From a checkpoint of a small audio embedding model: activation gelu, depths [14].
Rows from block 4 of a small audio embedding model, named by matrix and row number. Each number is 200 + 20 x the weight over its row's rms, rounded and kept within 0 to 999. All counts start at 0. After the name is the row's rms in percent of the matrix's.
After each channel's rows are labels from the 100 clips, of 14976, where the channel reaches its highest value: "top examples" is what is common among them; "loudest band" is the band of the loudest frequency at the time of the peak. Only what is clearly more common there than usual is listed. The data: babble in 24 made-up languages, each with its own sounds, syllables and stress or tones, from a formant synthesiser.
# c30: last pointwise conv (model.blocks.4.c3.0.weight, 128x128x1), inputs 43-85

c30.18,107,171,220,155,150,180,219,174,170,210,202,215,209,187,201,186,195,164,235,194,216,190,189,208,192,174,225,176,203,186,178,205,229,174,209,215,200,199,197,185,213,215,203,222
top examples: voice: high voice; prosody: tones
loudest band: 250 to 500 Hz

c30.37,101,183,174,215,224,206,210,204,206,179,204,209,201,222,214,244,196,246,170,159,191,209,192,183,217,185,178,172,223,147,210,227,182,182,203,195,205,202,217,225,216,246,178,212
top examples: voice: child-like voice; prosody: tones
loudest band: 500 to 1000 Hz

c30.61,108,212,234,209,186,210,201,207,199,206,188,211,203,215,187,234,216,191,216,207,216,194,186,179,203,225,216,212,190,177,206,197,241,166,183,194,199,171,215,213,206,207,212,202
top examples: voice: high voice; prosody: tones
loudest band: 250 to 500 Hz

c30.125,102,211,227,175,169,189,229,219,205,168,170,196,182,200,167,198,189,202,202,192,209,209,217,173,198,182,190,202,222,207,200,232,217,211,229,198,193,212,215,195,201,200,200,232
top examples: voice: child-like voice; prosody: tones
loudest band: 500 to 1000 Hz

c30.53,093,196,207,258,196,200,198,188,201,196,190,219,200,193,211,211,219,180,212,181,189,214,197,181,198,210,195,208,186,205,182,217,247,196,173,218,176,225,218,184,254,185,184,201
top examples: voice: high voice; prosody: tones; /w/
loudest band: 500 to 1000 Hz

c30.92,100,217,174,199,202,203,213,162,203,201,145,212,192,180,181,191,194,181,206,213,192,209,207,172,221,202,203,200,239,163,193,207,178,209,219,176,230,221,162,182,201,177,183,181
top examples: voice: child-like voice
loudest band: 500 to 1000 Hz

c30.54,105,191,188,201,217,181,186,189,180,225,204,214,190,208,231,216,180,186,202,222,176,207,232,183,242,186,183,191,244,184,210,188,185,211,212,206,200,209,179,211,206,198,174,234
top examples: voice: child-like voice; prosody: tones
loudest band: 500 to 1000 Hz

c30.32,108,184,221,207,184,236,242,237,201,214,191,199,181,220,178,208,163,163,226,224,170,182,210,187,222,202,192,184,194,211,192,217,217,180,222,203,204,191,180,228,216,173,180,221
top examples: voice: high voice; prosody: tones; /w/
loudest band: 250 to 500 Hz

c30.88,096,201,248,220,211,227,212,225,179,219,212,200,243,206,190,192,230,195,213,198,205,199,241,220,202,219,220,198,198,218,189,187,220,201,215,169,212,215,238,178,193,199,163,198
top examples: prosody: tones
loudest band: 500 to 1000 Hz

c30.4,094,197,220,199,223,158,236,209,219,181,210,190,171,192,232,224,200,206,210,245,203,176,172,162,225,194,209,222,181,210,218,226,263,173,178,199,215,193,200,169,233,186,200,215
top examples: prosody: tones; voice: high voice
loudest band: 250 to 500 Hz

c30.70,098,194,224,203,199,186,179,173,185,194,171,229,165,168,179,243,222,225,195,211,211,203,196,204,170,197,225,198,191,162,195,223,206,203,171,222,211,190,210,189,231,191,139,204
top examples: prosody: tones; voice: high voice
loudest band: 250 to 500 Hz

c30.46,082,196,198,224,202,224,193,204,222,230,204,206,218,186,198,194,169,203,195,186,207,172,202,228,204,203,163,173,238,255,186,186,177,192,184,216,205,231,199,186,181,228,178,225
top examples: voice: child-like voice; prosody: tones
loudest band: 500 to 1000 Hz

c30.20,097,192,228,212,211,204,221,238,204,205,176,242,210,183,199,224,201,234,232,225,181,253,207,194,205,196,206,193,210,184,174,194,202,209,186,206,178,226,201,191,187,205,196,190
top examples: voice: low voice; prosody: tones; thin (high-pass)
loudest band: 500 to 1000 Hz

c30.45,105,165,240,174,197,219,229,149,232,190,167,217,217,180,211,171,185,181,152,207,198,227,194,192,204,174,210,191,201,172,190,193,204,220,195,186,212,210,196,203,209,190,193,181
top examples: prosody: tones
loudest band: 250 to 500 Hz

c30.2,108,176,204,188,205,201,193,226,211,200,218,222,249,187,217,223,210,228,214,206,181,182,217,190,215,188,148,198,209,201,230,216,220,213,212,201,204,240,209,204,207,196,189,182
top examples: voice: child-like voice; prosody: tones
loudest band: 500 to 1000 Hz

c30.90,099,211,217,217,199,215,204,229,183,178,186,202,198,202,207,177,220,202,207,183,248,198,247,171,236,192,224,188,209,197,159,210,180,159,204,213,211,164,188,171,223,168,179,194
top examples: prosody: tones; voice: high voice
loudest band: 500 to 1000 Hz

c30.87,114,217,208,159,199,145,213,160,219,187,171,199,185,180,206,206,214,170,200,217,212,223,173,210,223,245,166,188,168,235,257,191,178,182,197,195,187,190,219,182,187,201,205,213
top examples: voice: child-like voice; prosody: tones
loudest band: 250 to 500 Hz

c30.38,095,197,256,214,197,211,193,183,191,212,203,191,208,174,237,200,207,175,190,234,154,174,201,210,220,212,210,215,209,187,223,205,209,186,177,173,195,189,215,217,195,198,204,188
top examples: voice: low voice; prosody: tones
loudest band: 250 to 500 Hz

c30.31,096,178,220,175,177,172,162,193,215,179,191,164,204,195,209,236,218,218,215,235,212,221,199,193,212,166,219,182,172,199,195,196,220,200,217,196,194,198,232,189,200,195,228,193
top examples: voice: low voice; prosody: tones; rumble
loudest band: 250 to 500 Hz

c30.28,103,196,208,199,244,238,213,208,166,187,181,235,173,209,181,223,174,208,193,187,188,207,212,173,218,191,201,203,205,164,207,224,208,210,199,208,207,183,217,184,221,190,168,208
top examples: voice: child-like voice; prosody: tones
loudest band: 500 to 1000 Hz

c30.86,087,201,205,176,202,159,209,220,196,227,201,226,185,184,209,213,212,217,177,204,180,206,197,203,182,203,215,176,163,181,208,194,195,198,186,215,184,216,218,194,246,225,194,216
top examples: voice: high voice; prosody: tones; /w/
loudest band: 500 to 1000 Hz

c30.80,109,231,214,221,192,194,178,179,181,211,200,194,166,205,154,200,209,188,208,176,192,188,203,223,193,198,208,188,177,209,185,230,183,247,190,190,177,221,189,224,191,203,215,228
top examples: voice: child-like voice
loudest band: 500 to 1000 Hz

c30.40,105,178,197,212,220,212,191,184,180,199,231,189,201,244,230,200,194,213,231,207,193,186,225,179,198,173,184,216,206,217,174,247,212,225,198,196,202,253,188,212,184,221,210,187
top examples: voice: child-like voice; prosody: tones
loudest band: 500 to 1000 Hz

c30.16,101,158,218,182,185,190,232,249,165,192,180,241,209,210,215,189,174,188,172,218,187,196,197,144,195,212,251,220,204,217,179,206,214,184,242,205,177,195,171,201,220,193,199,199
top examples: voice: high voice; prosody: tones
loudest band: 250 to 500 Hz

c30.89,103,183,162,189,196,226,171,225,220,210,209,210,172,206,203,219,159,202,199,168,175,202,219,203,194,177,235,244,212,186,184,202,218,197,200,188,190,202,183,220,201,238,191,183
top examples: voice: child-like voice; prosody: tones
loudest band: 500 to 1000 Hz

c30.103,103,200,239,215,161,193,208,167,200,203,207,214,179,198,188,141,224,220,221,196,193,184,202,254,184,183,212,210,202,207,208,194,198,218,228,216,188,208,204,193,222,213,185,207
top examples: voice: high voice; prosody: tones; /w/
loudest band: 500 to 1000 Hz

c30.30,100,223,198,222,160,193,219,174,181,215,203,229,193,162,192,228,206,180,221,170,237,184,221,209,183,192,181,187,194,229,205,196,222,205,177,199,202,204,199,180,208,166,215,187
top examples: voice: high voice; prosody: tones
loudest band: 500 to 1000 Hz

c30.84,103,191,216,164,211,195,214,190,228,165,203,206,189,191,185,227,210,205,207,193,221,192,196,230,177,167,188,170,225,227,170,192,227,217,170,182,189,200,224,209,191,193,182,185
top examples: voice: child-like voice; prosody: tones
loudest band: 250 to 500 Hz

c30.100,105,199,217,183,209,230,201,186,192,216,182,235,187,191,193,192,184,181,217,197,219,171,190,173,177,171,196,171,229,188,183,213,217,196,212,175,202,180,238,200,187,192,185,203
top examples: voice: child-like voice; prosody: tones
loudest band: 500 to 1000 Hz

c30.110,091,184,193,206,222,241,197,190,186,173,223,213,201,210,218,206,207,184,229,197,161,173,215,209,179,191,179,181,207,190,170,214,178,170,180,227,231,193,182,193,187,201,219,216
top examples: voice: child-like voice
loudest band: 250 to 500 Hz; 500 to 1000 Hz